Rows from block 2, named by matrix and row number. Each number is 500 + 40 x the weight over its row's rms, rounded and kept within 0 to 999. All counts start at 0. Numbers have three digits each. After the name is the row's rms in percent of the matrix's.
# ada: adaLN modulation (shift, scale and gate of each sublayer stacked) (model.blocks.2.ada.weight, 1152x128), inputs 0-63
ada.398 021:511499515551469410559465491558529417497543511493541486479447497487485456477511496526475536542556501433449512522497524440524485578473533536472428455496409446525481490513483496486415528442469500
ada.399 026:469487564483473523548492544563470463466556481536489451442527532497421547452524475475459545485499500507549419480481532514551520409488462485540588446486566502466535557543528518565506525529488528
ada.400 048:509442549493506490504479550556457474440515443498452468530478475499520558474498502452533503516536544439549475514459469501439456544530420441579522541505496529444488519455487549447507465538512597
ada.401 028:551512518458484500448447538559552467525520534513498491497406530551537454516488430405555433517555477429440508556543442488508509517555517563467516505509552460553525455533546539481544580522527474
ada.402 070:489434526608499509511568464537427472503545528450494466520489449405514569506485511448426462493439536460532513522451553470574465523540493450512524466528562486420541480508492435507487488490520577
ada.403 041:483445476563488527534503514517410513547531558502485526530475430443476573503506485517520485521435514515558531483466516565473497576511521442571466504536474480505492527490504449502466489530508606
ada.404 065:529563518318530483512516521526564507428507429505525497492478580613529457531481515460512470499564474466488464478518446467458500499503443497465483513494507516571485478505500564501465534540488430
ada.405 027:506549542478555466474525601523544524522515512511539558497514509510496455568560469475537496531521523481457510603552477501549530477463544533451496557508492464523503468515541569460501582499425487
ada.406 023:550528527523458478492418500517522417518430521548568547512470564462489440541496488437500476466556512555446489534526515548489516506490531556482465489534549446502577394502495531552498551523514503
ada.407 166:520562478425479467511485484457567478410488407518519520504495577588486440489537461518481493502502500510477472551548481521478521522453421560475465500502501483557480480482521602495491525482464468
ada.408 024:473523517525526500450520440462528471530506512591458445574473481523453446494572414439468536583563519537429450533510473466469561517494534556463485508502487578523448440506552513527450435444484459
ada.409 040:453563457422493483544526455466567533526439502503512507465485571535538430487549476521533483526533486531457486591513478513475552486427529549416462543533449503525488504510528523520472534479465431
ada.410 021:466549505478503533522515543511537517516502537482540486497498539534524438519502487459463521568604481565436509463514513527483548612534495546529447535439470530540522532496518489559420571530521454
ada.411 025:583483539528472551577536426493482538464507468560461418471598507466528544572465510562541531495433500507549478406495537492477461494473468475569535423510547455477468568511454453511515445521510517
ada.412 110:502455525557517510534506500530423503577542561488482480503486455428522600486532522512501514537497468491549517486481520506502523526512552406508528489521544504504463507492491409492508472505527603
ada.413 114:544570495406524480495484495481577471395475388506528508490519585606501459481513505475537507496518485499483505482533471506488496509496413541513510504494524527544480446522512603518498518517472468
ada.414 024:479502432535483509461455577519524425519481490575530558473506499492465452472503471483548512401526524471459486515518534468413442492527517509459468503428436528498442470459480495499516587403542491
ada.415 043:501544487420522447459498492547566436456503451461461506509518568606507451485538451537496533535545462498476468453565482534458564577478460485486482498479495503603497508522514574506568526475492443
ada.416 046:470433515606468479518508535519423502479540512501459466505500444468502602537469518554505472519437543466561508510429516501555521486534481466533518496508525526481527547488460458527494435506552615
ada.417 038:514468473541439546551577526495438528473497468573500482543480496472479582522457531508471482526460483486563514474476515488480435481494433506510551492492518521453505494517468512537526497520510589
ada.418 134:484443519592485531524509526541436533568514575504487506487475409410506531516462542494530498502592466502513533490465495520504473486546557464525504507495492502430523512506491382508537513515550518
ada.419 103:514457521537499520510534521524431506606536584491491472492487433437506551495462547493501494508475517486519518441437510458525430519529598393542500509524498524473527479509477406515517508492523573
ada.420 058:502546468382501541517510495460562484416454407514505522536551570608450471476517541508477505495516513511505469502511470434471501511484442511475473499544523463540507449541516573529523545506463438
ada.421 142:496451492588487522516495585538443495590488588470489487515476409450508517522510520510566487526522460511479510479476511509503504481603598482524491475507502503452475505493499413505508483509509499
ada.422 052:501544501399498429479476504406577453475464473536523497506491574587459427447540476466499560494527450511464421510542485477467532513471505517489496509517491489542536530534535521464492530470455431
ada.423 045:557542530471482512466455509455560435507476507531523461471501530545542440492495507426552563459537524489449460520570480511497525472527544547420487509465487507501508521543493564534481573455463444
ada.424 025:512472458520528457434512475570442503522564509515529563461479464457463544488473513468487433529368548476532582488511466507444483517517497478549458521559431588438563491456547440507514507475518511
ada.425 024:495514505450557514467456498518520489498499502534492546502495480517504449547506421486571551510553477521443475492498480467542552507515505481442532401514451424518496452540599510547514545430481502
ada.426 036:491455521519481464474491514509456515452539479478558538454568454439482552531502503563487494497469514533542564521491460497472430419489465454546496504512537536447529495543536460465448505505507541
ada.427 023:458467518481441511535518454546476538459490474585489510419482469447405544554483527462496502498477473470544539464428536505496557531537447476509481419551539537477505480436470531516632511529483497
ada.428 023:450479522454511521515490498509482503512431471530497407457549493502464546549461457430538512393442467567530529474513515500531525463476486467498582592458482543515450505547449482465485490514444498
ada.429 024:553474528511498537502433508529445520481514489550471462397491513489526567489452533568451505538515500574543519493462530484450518442526473480510576510521526547460446487469505504470515494430514526
ada.430 026:490509498510586477553462525517460522477561488464453479485557503470515558555430507544492546491413515548553517551482555431452468505504478462537463521548473524484532510429497507485562496524482569
ada.431 022:514488553481544551510517558469466468486522486509440449522436493461593564499497570527519487473446543531568529483491455504500469524504471453580584536525544537470505512531554485471530477527520555
ada.432 028:535527499488610444465463476553534494526461524471488523491514531486478437458516514546525517507500509534450531539578507481486489529471541527510421516553477463519525522536452529469491506526408438
ada.433 094:510426521574481518509513517529414491611522605494482487482480418392491563520466498543485482526438514518541539484472488514510490493508599439555503503514495512440500531473478401492507475517514563
ada.434 023:490450511551453531525526439513437487564511551510517582544481495484536567565557507475491406494535516511531508475411512515498490444493536502523494479489501466512483490505524471429509430546517501
ada.435 078:509555538431504499471483473487571523386499391498478477472497599571471491488496483477463472503483508491530496497494519511488480467420397542501527496506532494522524478486503587514497509488483504
ada.436 073:509555503372513486519495464466560523420460403518518521494517573595463443460505462511486499503532464503485456513519453512433492531443415556506487494504526469583476492519483590500513534501490443
ada.437 022:524484430482461566569538424479453549484561479547590570490546466487446559501493538481487500495489530451562522502454536490466489479493463435527531481476527559503510532458520480534471421536526511
ada.438 026:488490552493496494466510506581548457516490505490559523519512496485503442502525480523519508589580529394444465511548553496478565534558544576525516471540489440490516442521499506534520588460521471
ada.439 022:492488527496500441548430510421497559468479458413482598535442456469515539488421543522460490410449517520547485510473563421528538489510466453560495559554472479443467542396489468494483507441542503
ada.440 029:479527531488508507533519483517520509496487486532502513426487517575570449515535503467457605527617496446467424478533529500527560495506483479425469562570550494460442447541578502481494459489548511
ada.441 023:439517504483469493503526536521498508455504466505509464481517501479489552490444581465449527491473491522568490449534480537592490544438458535578538441569507542503587529445434474457538498456531528
ada.442 027:539511466470472532482485516505546491527456541517459433525461531501470425521491437457461561476492555459428527519540496503507550496509559520432511511497496471498506514534537492497480540505511424
ada.443 025:550524472464492486514535501491531510515511530484529490547494513545415460434535484452456488450573481525461533631540484478473447532521506573541450460566549515527515413487535485525488510493506491
ada.444 075:500430488663500520474470508560432493571508579467471521452428416419497546500508474496537492479524552509507518469499532493488540490491573501530519524516466509444488486503469430457505452487517560
ada.445 023:452443488498504563508572520547459559468580483501491437526522483476483538489477554561539513470483459540536510461427580527560464462507434432541521491454446495508568482448460499544513459571570504
ada.446 052:479455494604478549513504514506434511613510609512452482502474425410477536508485486512520473507462488507503542505486457502497486471534604469536506539495449457413545533470480416519552487471545527
ada.447 025:493503540468512495577581493461449547490484468499493491531469462480545562560407531465440474505464483537531521496565480489500530550559462493544527468533475524486508547455512491507541502491415523
ada.448 053:491558474404512504493461462402580502549500491483500549524460572553497431454554475502509532530492474496474467543575450567482576491425538516480454495449489483536495432506509529498518508496514404
ada.449 030:480515477471547497490447525517567496537474517522496505523414526504490439442544509452466501470540472436451572546604471516445579504526560538486478512521497517542513463558529491518534538472529452
ada.450 024:569500459555545536467513559540524493522490505449504524467535493517504453511518477466551502555485487484444486538528451478512516564558530587433453511425517479476534472494490520515538476506478448
ada.451 023:464494519536463477548556530478479579480575497471447496559519527520618540512455562513475497455488514520532580477446546569403539498487485477456563564495505545501482443515510521457461478443502503
ada.452 026:477472536496536445431506522449471555439409461470480515516475475492475553492481514482464454456501472485549469500429454516516526511436424481500530503466491558498579570477495461557510459575559551
ada.453 024:457482456518481462496572503525467465507476533501483469519535522468510538564466534493525473505448500504521479520536473489583472450519488493474565469565549527477511559377467492466556462587559509
ada.454 099:510435507624476515506496531533423507594507591504509489479505418418496555514494517526510484493461552502522519499440522491488501501554585452494488504523527501446504541499498398498483508524519548
ada.455 045:506426490555503501517500512505429563562523558499498549491523440427503564525527510484565446495501488472531525470464540523539450455497547447592538508520470552497527517473497476464466462506489577
ada.456 057:518570480395513504480498492466594479487426470524526545520491554569487431475547508503493523507562441511465476500511471522424558493507504521470461504472548502572467480509501578485468510484496426
ada.457 027:496474530486451495525519505464458595463512475424486458543476488502503546515432489521472455486526467488550522548487438556558455473518466456504417506505549500505523523497474487455577459543510511
ada.458 026:465487466507537491523491458528486479466538485553415506525541514488460544510520486494492498455492478594528499512438503473534467519445461465526522407548510498487523574570475471462487429599508486
ada.459 023:556531524451580459494478467482563458491398480561448471470514526534501431482494506430471532500489489549437405498512555497491590537455502483479438500484465451553506493525462508484470480525495462
ada.460 025:533504568504512443483557538467534469505465503499465513451492554536494444441538545398535572503559489520444505518485580528538461486497521521424504498453521467547494516500454470525461531500447474
ada.461 024:550528533516489465527508464508544511531537514555543502458474501519496441467541397444474538496548481454453466602592549470562512429488520577452472548513483480538473520510539550545574531503471478
ada.462 030:437440459532422522513538488468443530431502473584516499522535465446522556472515509482471426490467498486549497434490475401490447500519434478571489547546497499459438510507494478540494484458540538
ada.463 024:524520513496558422542518515508536475513437526510523570474461471535527471506522551502579564479575491530463471547508552527467524518490499529490493450432434464551483523513474476481471574487538518
ada.464 031:480448487508438551476494504520431546459497493418496487437445465489501572564502501585523547510453467545554517479416544495523414542503450480518512546534492512516477540458446520540596468498552584
ada.465 049:537576507382449476520472507491577516469471456540514446494481577583540444525498460477505488489503514453466478575565485497543505497469477545484480497489511452564487452504534590499436517486426425
ada.466 024:505508536574479520472526451520527499520575524578473546461501516511507465542534502430518473441546468446459488466492585571481603460509558539421509481475515484535465497471464522518503537448507516
ada.467 039:492449491549489506531520495605443469573580569526498483502527470421504554489477536598480513482412524506537580490492515528504519517522562437511506492546502465460505524482416484478518501515572565
ada.468 026:483515534465546521464537575500522499509455479477506495515512474526505462413496481516559522471482500452454481495509365514534432459512507501488428545451590460481477502476496547489549515558463457
ada.469 025:507513490469456483479528494430535463522463507498484507502526493506511441500541451482533532486545517501456534549438504520523513483431524513508465540494577427543507451579569533556460507484452474
ada.470 026:546541494468508493412432524500575421515473512523495469464430532587466454508484493460501448439559504549456483529451515538514520526549531544487441501535427547586521476509460532533502551425461455
ada.471 025:449507469520481498507554410536528451501556502494593461499475452523502460486515504546478543502604496504472591566480439493617530449498523485525512497444647476534564489494484462522478515533465501
ada.472 119:536552504365498469486478495479572496409474409499500487521531594611465458460552521509497510507547493498490439492524481495494496550457437537499472501515519461572463502488531597519482545512495461
ada.473 025:472521549495459485514547486555552547538503514577521444513417493492494456473523560550521529548515510513476458524556487541445506470543529515494544522533503534554510530547503455427548457516467488
ada.474 049:483539471458489492459482490464531521382474393527520468470553536596497488462485470546519479501566422478515443475464479467488494497451370559514519503524516507557509524511526554490505567523464513
ada.475 022:568467525508500493498447490527474428464511454492531451512491459492474543496511505582491501519455487442535517475454500469457549484474447428525455541443385496461523456437481514477543486561480522
ada.476 029:503522571449401445546457538455482534465463473492562541557519511425483528476509530464500418490428488469547526478513474475495475484460466452569546497558521486455460573509467498404539563485481516
ada.477 025:466481519566552483519517488502451525497556498499460451504538438463469563500493557467547469524412539509545468398491526395497411503531497495514449481543479447469453515567512504451570477548517533
ada.478 040:545475511557479497504451549530448487458479459461453507462500469513547552496497538485499458486576469482530524471467583554531477513460431486551537471476552490488456501484473478497519470487447624
ada.479 035:493448546558499488438501537480437461539564535459432510525568465457498594496490516530598483536489469471559511451439543524503455507566515481481524488493508513534470548489495498484489453558481560
ada.480 022:479476455489581526489503505488472414469567469451479499490456509485497550517432552520503374503456512496551447532518496487363493460485470503478578478479597495476488578474499497513575453549486508
ada.481 024:437541466474536453478484500478547446580497549486486468470539541486534437457534447533463547495468532547451494525607508488506555496467583525472515511539500502520531477548511517528447571490522439
ada.482 027:512534431523477477501464438479543489478427480523534537471498502526502439472472472479495493481529460514437525478528506527518548533539516585503517522475518520547533500470491499585451585490495419
ada.483 025:447476485505471518455453488494475497500487497458549459535481539476507539492498463542474566484435508382538455545421452575457424445508479508514486498592539475506522507468476557477476516505492511
ada.484 027:502523491523439454504485523500528460518410504572521489457461476545533462457479441480537529446537516441461461476563402510504523500489509536517470630457437528515543442489530520524485496533444476
ada.485 121:488442503594482545493533546515423506588505600490497496490467401418487523491471522513508504508500517519492528480476478525515513495591589471535486505515497506436533510507486411514498479521535510
ada.486 039:456502518507526494463514464507502435629472604534433510471486468454518476486508465461513545490605461540468503544506522496529525465501604514498555496531520469477526578508469430507480508445459443
ada.487 030:481492489487519498532426480507490466419559439490537448492498514515501540458492517511596470463585472475552543497490487511491399482464402492543535487508506507477474501438468505397546491522507540
ada.488 038:447551444382497533470460492467591499510505511508549461473508555536489422487516468491479529460522499462459502553512500464512489527434513519409443527501460438560542534471510509483450500482526420
ada.489 057:478436501578478506533506491519421468541534552433515468484489422403532561523513519540488492506479544474546518502472533524520448522499521454539518528500500496427508509540514432475474532441522578
ada.490 137:484460502507503523518497558520458510626487615502495503505483414441507515483495551504526491481534482507497526480485507507521494513589623450514494493506503514481508507508483429513506487516518488
ada.491 025:472467490529509510528541540563461464419542460493553440523569531502557560591416541530485462484509508472550499438443482486477487533532433479540542479554468531418453459561509525516518481578537571
ada.492 026:486549517460485503480538543499541427453559459433522454518555504534425439527525467513512514558472465457460488472498413474438522481488468519378475498501452462583463480478520540448464497510596493
ada.493 022:497512536497438513486522456501547492502481516547452551465579507552559447516527490502546593446486525424453495536528481596483502452497515575488457476567449507501583447522539452542502466484519518
ada.494 026:417486503520485550574582486420475513483521487452445517441514552511508548579463565543516504448419474505543521433450534536434412548509479516529546533433438529479525476535479521537492364487509502
ada.495 026:508493429497523531530427561441464534471533470403448535507421480471512552511465520531475480451499472501543513501478538486456434513516457470533520462561489507413586586415480534498515486536526525
ada.496 026:485473551477515550509378521469466565495491488517509436552560497457477537541513595440522507498458545455541486495482524535505501445487489473508474494524558507442551379445554500445539508538462516
ada.497 028:573518540541449587444478520526537445487485502460609534479473520535427461467490518426515496520562494480461491513554447515478473479464475532454472555445468499531462552528520532525425494539505511
ada.498 029:448463576492523487540418549485452529534519532466518510520517487433517552560465536508449464542477487560528569452574457453472417501517513455517541495556399454452537530526526521513473483458524528
ada.499 036:500517475415536466484522452473531496368528404502505439503493575591520507534479551492525474456476479517514466509414468492525447505535378484520526537471515445563465513532540550469531499509523502
ada.500 022:574552552444532419464540508599547481530485551487533596482516530541496443493548460516467460561546463477441513533573484484532523508495537502473492535528553488492508492545524537500480448540521466
ada.501 025:443497443479448513530506468468455531490533512535487399591492515507493548504493528500430451476454477490547506431421538440472512469513460436477457524450503546490514526552519512480543481533484515
ada.502 021:494527489493477453523501456480553516507598535462533548489500537487521445523479503479500503495575477523461522572522521436413513514490532510493462498503452585518507460502479518551481508424521453
ada.503 070:514485498591511523521462470456494498601476601481527473459512437389459475502496474494454513456509483535455495535522474461500555455502601518465479467448467491466576529519467394544501476471508455
ada.504 025:524540525480483475449456502502548463546551542478513548477453505479539441567507445522520574547542516545435524490467431458418508539456557536419462496490467481520526443466511530518483533479491462
ada.505 040:473573436437479481448471489474567496522494507557595507543535535549519420472537438416506501531559484499451471509530496582454546471482535538452519549519469486565476521487524499555452522525499406
ada.506 027:480468552530475502547547496508439430454534450491478468467531465496490564504466545498509445497430498556547517509534521466554509518537444495584535427553512528445461537457494536477526466528457573
ada.507 020:499511554505508518520403482514574427532490502499524450506529509559588435458490488484583545534541501484459541507511485459449454527505567526499433519462513474547518475505495474496451519516528453
ada.508 069:472439530641520527487526473542446429593490584491451499490446420391534525520503503489492495501519545470493556507499558544512542502512601488498513536475542477423488497500505420502516491513542549
ada.509 069:519575512414469465495526531499586454445466436508565480551513555583538425483522493472529524477568416473452463530544454470484528497510447539497469507528506500609492512554525583453493519515497425
ada.510 026:473500452479566515430411507498477570488547476481469485520593486427484539501486537479465434447454515522532545455441492519431466455510482451499525533519429504477469450567536486520576491529530487
ada.511 027:555530473503464476498506464489551421501523530500525469520473519496477447502569437488519566460610455474464510521497462508506477491520522597490478576477453432544465452451537523508558576488595496
ada.512 027:475492552556514577497511544515427522474461494532559454556518466482467569523458481507518507477366460586546460485496534501470505500479468497494543475503476537471451524486499507446468504501497568
ada.513 090:514564460372494483496489558457569511462462446489524513505511564609476438477555453457513504491532507509464451515532480501479502515490463569472468525474481483565476501528530587491495507469467425
ada.514 107:507557487391494506486470521488568536408487405532495508484518589598507445477526480488490517512505504505481491508554488490486533523493415566503497513491513531553489471482498586490508502501503431
ada.515 030:499554498526544487473540504509540440522489504566490516535502544509495468572531530488545521488478474513475546518477493501522546495463539570434513438544465500508580497496509518493518483454470447
ada.516 035:482431504552512528500582552511428524475519493436491491533475432427495562468461564526544447491463493513542465505467497454503500533512438450524563496483474506460517573496471453539483492528524563
ada.517 076:487438523624520512520495497506426481597524600513504528525524419384510543481491494510481511514456509473517551474456509489528521480497575512490523537481483519444537517487465409500504466525517546
ada.518 021:552489535530492504511466560400466532478566502461473533499507526520441547578536542481532557443450513478546563501501576454478518499494462498480525551496516483456476499439469488509549536458458482
ada.519 022:477510499525535494422546450573532465533507537437502471521483479486455454492532412574500471504530475548457493468548501489453524507513559527525563501444445464449464413542485507504478512477591499
ada.520 028:498470534469514444463537524477476569499515483460543398459467493503547534512499543521542502407472567527518519482489536491469414446522498476524523494478556557435527540493484527501448420616431505
ada.521 023:553476510528519529414519482553458503449565444475460511545523491509521587466544527637513531509466482565569476416451554520491537502510454510580527460536515470489484445484506492462533492541465540
ada.522 022:530519492509480439453454532524548493524488534483568547462491501525511457462522525558487481525606482543461514518525510410474550486527541525509482439396587529496525511488481509503538522572573489
ada.523 048:525465532572427491517513542561438486419567426520496498513493474487480593569495482523520434517495518483571471497468519485514524507501410493531458471555481543449422525449504520468460475518499628
ada.524 091:483577490370468507491519523470570499407500412495533491518514579600453445502515463518505510502520465506481479500520443507494499529481419546476512478503515489530532511508500608501521526489494436
ada.525 024:606472482531504518469527540449460543494531470452486467504457519445564560542508536495483524417435540544544538439495550527521458461512486440504525520495527508506440502532488474464494479521474520
ada.526 027:507536500476541500383486453570538423539465503481440503481452448511435460479559471439510509486532533522457532486597513485539554516517532537564524505447539531487485514500453535491480549468485499
ada.527 046:498456468576455484492475502546459509420550432515472454529540489510473588529555492568483484513490536505563443477445521463475494485538432481537457514574516566458453498473483515538527488493469603
ada.528 119:470436497581519545500491483481444531624532611487473499493481427419536551536486537522514490486431495513517520481473531472520472488496616425523541512515514512459488506531476403505513476512535534
ada.529 023:507498469505500468565487454544452520443468481485480474547481539477522561503416481541445472465418481486543460435473507459527417465479466509491537418625510515484505565470538507560461518520438508
ada.530 144:491458493538507505512510570529449536615513599527515499508501411454507501515485522479537498501552471512478514492471496494498496508603604474518476497524477519474503504509476416518497472507530482
ada.531 049:470568502394481507504504501480575500416452421483531506541493575578485452463500474486454530496459509488489481474512474525513517493492433534560501517501515493529475475507528628466451534530471441
ada.532 080:512559490359489509488501550481580531420495411545542507497489597602545458484499505482527495474550459475491470497516497506443503541472429523493489535494503481578509462526519597512515503486473456
ada.533 023:554541536440533462510510491466572509539478518561471463525512511523495418553509497514517562490565499483443561453528478549492546529473538554483506527496520443516530380578501518445506518526467461
ada.534 030:516455526581480525506529527524435527442518461505499505565498432453518563485450507511494482526478516516548493429474575486570425540558443510531572487508438555485475501461530450481502478545478549
ada.535 022:456468542520513513584517544482455534440516443499523479553458483464476553556534567545504502462380532574555498468519487526566496495515427462508457431562477498478475525467479492493496428486557523
ada.536 029:561539469427512500521466435490547484445404484459543476498503535537546452497480509490447530476573507451467492509539474489471572546481462535543538528490506574510498486462515559510488521430548486
ada.537 077:483574493363472495497503518439573468393479409507496519481497565602491443462490479491493519478497476492482455501512462490494502455490422537467458501533529456574516495539513607495494534477499443
ada.538 049:498571498383482466500462484458574487432535423511532506477542592568533456505513490482478539490536471513489437514555489495537505498455418517485536526487435504560488448509549607517475499536474489
ada.539 107:499431506618464523519514488514431495604467614505514504508477429396493542478468523498469512507412570505510520516488506535539508496511585465487516470515498488453503520493471427475505502489553547
ada.540 024:472472487500498547467561527496432532468540483470431486535465485504499555515508506528453539495447508558551499526493490541469500476499473433533566569477483545502476546505484517477481467473558533
ada.541 025:536516584465536520487550508535554473472491474487477500566449539522504450476430505471494535496489542557463528503469468452478527488466484515489509523532448463491554506487457515445479538443506465
ada.542 030:536534407498576441465429518461550423542504516474492494492490506539535435468531469472529454609526529478452502571571510531515480495531549530436482464471469485540528451475498516513503586511494439
ada.543 023:485537475486449457436509481558568503513515500505581495465545511549497433455506495524556435480569496521462573437560541501532458514507542528438507545523543510527510476535506477529499549436514503
ada.544 025:532525461512422509608462498496565473503512498460518516468488536515512419511552443496498503536544512538447436528511468539466528498493514495518455481445514481525540428506503556490487489528564457
ada.545 044:473536491450492508458509405413566525525469511513509545454488525541486410502516512456486499460528496533451510425528478510469552501469533501487476482460468417509548419490522507531530526506482411
ada.546 023:490489491471491582555526517440455508444478503520481485579540465484475557545382563484484495469478488537553533417505453525527515495511471455449538552533544517488530490515465499472513434493489525
ada.547 051:457571475376513471517563525491585492566434519505519505504508568545516411545525561476481516509513519552445495523526441535506542521469564447436462498512504475563470512528521520458532517524501395
ada.548 047:537535461455500501459455488508554494500485482476509539507506513522488422484488426457453518501648495492442499505547447534507539503539481560446470478435468479506485483508544518487492509494508422
ada.549 023:626483459515538488472462501580509492540491529556496513479440479414465462496510410501539508486513493518445518500526464458539517470517527528512444523465591445507538524513517491500447488512410483
ada.550 022:544509457463435489492534510535526489496484520532436517552481482485497465512551458504490535490577507474446467505597496490521572470521542523503507507462482437513521520477458571449592559557491509
ada.551 025:532499499486459472479504540569535474516466501467493521494453498539518454481467441541481512522571495466455445495560478523550599549533506507472460535474473574538571494470521524590507543524483506
ada.552 024:474453498476492525484502514523477474487429479475491563562548491479470553423454562561564541481432488490528571462430562477476445508486486486503508537524425445458509528464455558526507449504509495
ada.553 024:522481539489494465522483604443465597504479502538542466501509510490509561499487534426524481511515521489559520517508459566523495474513495474549509505468451542430486458427492440418496390482478533
ada.554 033:521446509519506481486496475575461480518554520450508541500483498424491539564494508482461460491527476500515523483506498520534453539535522492534503517523533493427510585518472540478554464500501545
ada.555 039:549451473558483532530472519608440455515580529474446486517471467442488562499456538560543497482441524462540580475478546490528434500481487491545487537542467452454534465479488504520494447573495576
ada.556 027:562505479520580428450468496462527477503565523427529548483502480545517463554543501486499556529568526515459483454509458586577530436527527506443388562472557443510544514499535550515486572482522500
ada.557 023:471528538483519549535458422470535543525509524526488476460483503471481437460591457523509443468538436480466494518481432493463563624482532471438515462492402469578496470560512531521491496477513468
ada.558 093:483433486572472503529494518502426498611492603489489496486446429418455561471508523489524491531450496491521545528449487501531494492540557459486511476530520503487526515520490432503519491472539547
ada.559 056:468449526599484458518528486545432551476535523522467469501504456433441565471494497541476430518439508513539473477473538478525496504459477481565534471524514466414479536420489456446482418526511587
ada.560 088:514551527449489488497501531485560496353470367486520520507497570581487459515478467475532488481527492499494490510517501528498489490481358582464509494517491480531510500526496605527498494492453472
ada.561 025:591526446519489439533504462456540494481519494501459578483526526540531445484483493452483484501545496509461451507632430458478543536512480502476463526438517564529443541518512488585540485466555488
ada.562 024:503525539502547459453424470458540502509498518538510520455438544495495465468569495528519503514613478500475472591534511561426518482461523543478488543539509448493487465478451505517453558497566487
ada.563 032:477468519543486521513473496478450549510528537417558522551460473490469560554486577541440424472444493532549474471528533431509505550449487466523521506493517529474459461484574469545558486519555563
ada.564 050:507544513368468516515495538488546521409495407536534551508518606578499505498513480493528502498504454493531465536532497508505477500431378526527489526491535473535460498494552582500526529478478495
ada.565 045:505558487429520522510484497516598486527473492520507519513497551585463422462531516490520535500516518512440483544530544514530504551516538536445479438520484489559512496535531568490430517499488414
ada.566 027:500474494536546510516501509501440520463525482465453495475530442537473563458504491516524456498456494539546534448513543461498451465567441493482524482526526486466473537455502520481495527504504538
ada.567 032:534554475497499438533453522458558494449508444490461517454532510549544453541499488506509470471530507475470547519480477378486545514470477556472474521483543398441508435479541513527484549492449489
ada.568 024:538499515486517454464489525484512481528468535523455557601435495520489455481533471436512562561562451463442520541588444524474550511523539545465451513504515518547412514457496504429454464447457460
ada.569 088:501430530638530559510501511565417508525516538511459482502507435407495568514488491493500477526468545481526562493474528463535470473528501494509540500476499491399501483475519427530468438497525589
ada.570 029:492490528477502544530507422494465513475510470526526479529532535471547545491453574554503456494418523544558534438455485436507482509474449491540535494535555519499502526466499477481515450529457532
ada.571 024:498516529472436476507460515473457536477548504465477463478470513490511555529492555489496478542417449473561540498413499479499442501535465415540544523548481513450437570471484496518584441457513512
ada.572 025:400498563488502444448576478535475548484446510500484444525573535462606539514497571422490477438514500443542494568485499469537547502458497500490531519509522476472519505482481500503618563524511518
ada.573 047:494544502392453475509526497482534491373498384522564514525512544599474475465515481551521511527578428492502430487518449466477507523504362509501493515544519505583481518514534563488484524484487500
ada.574 031:517541500480482491479543501516553508488555503464536454503532540568508435526487476397511490508574482512438479498571496487538564560472490477477506516447551509498541479508537516433503571461539447
ada.575 049:506432528624499515520518510534428503456526484519504481520502446443526598555478504525490489499464494501564518493479525475532496452535432510529553525530531551426482532500504461516495472505536611
ada.576 069:426528509550435489452523452413514469513434502526477478486500490452470493474532470511500506506462516496490528541473466485538510461547485470509526469461482516485544566558486465537612494480460514
ada.577 068:508516488524516456493493449394485528403480428504504509500501519478474536427513541474454547516437523479531496498571454538491539539464442528505475496491543485448490461540532554498509598537442536
ada.578 074:473483521392501554508564517482487510543557538505522518506569497521540519546495427444460467468495514519544497480480459500530516506547506467500475453553463503476562526514463489526537534509526387
ada.579 058:534453500599510474505530531624475462487549516498438498490451479497510490565485447506487438463482531469485542465452585482510504461498498543539516543524463521467420541498445449503476479453523582
ada.580 063:452416570480572414524496500474487489495527460515425460517573544493495533500469523457435539508483474499525554550460561521531494517444458542487496511492493524408514495410536506545481531554570487
ada.581 084:468494498498473523505531495555476532597529595499473492541524443453483487528470530503556515528575434493474512489470512498537477480540597420508549515521495519495496509491495414517567487495503541
ada.582 098:469540519406568522535513552492529493495442472481503462521479526491510522491451585445492501518558537494537517485464451528507541537505554472510496474457508541496589475498475532496512449504560345
ada.583 071:533509531372512509458457446532530534534467494471434458490512503564544490573570459480479449563520487564501494519460549497464475517589490518531503513509513486517413473485495475489491509419465514
ada.584 057:495502501450547509513504491608495534513506490504528568506426533533519501578501487463494547469485516483492478496567554544501509445502508512514474396500511485539500519462452503481430414495555543
ada.585 105:508423506600461506469493542555460526519509554517524500487475437461487528522525534527522481569500504529501495447475546473528486501523518452557517531564486467457375517475450487454548473517455627
ada.586 080:523515528488472492527559547537473489515542451552500485507507503517538519486545468505491541476493523501516519550492524523453499526497518455529448546502455459451507489484451539484506526487520537
ada.587 084:509484527502543468573503553519547530542481494502476508487514504560496485491531497554587567523547507523482466505508502506499483543508541533562525518460445468528543458394566505473468440429541491
ada.588 074:517409495552450470506477566477489487493516507511499417581528460504488491489538497541501502585457417574481497479503497532533500540568490537540526450476526530457451484441582542455468472506537568
ada.589 060:432510454536457597459551510453506477444506544450503518503490452464481485517456454486526451525415543467483522475570527537482575507571453505471455475478426541458473545545473527499475450486445461
ada.590 092:557457483558468489511477523552489491490473523516518539536473510522509491498526476490561494521469469504474499565509528509510522493434499506509453472453480544471462523470513525482443442475441625
ada.591 066:488503547421499510455545539500519512498533515514592540554478489535512515593444484468454434519479464489521433456493476464478456506538489493514484520462506562527447516554478579501570476534425500
ada.592 076:449456471566464531469472503546490533447492515513484495482438482449520510506483519544595496422570522510492522474453527539570455510436466495576528511474457519498532517473500472566566474490483547
ada.593 082:531469559426484459530481495493504511461503421516532471449535547530512533511489491408517502444522483467530532497504458526454463501514453530423498553423481467411525478445499541559503545497472462
ada.594 070:493447480567472508537527511494491483557520553450422542531521510489523502450456552518427476512409614508478516513444500510523487484474518444541501524531506507457482485487514484508499521513555539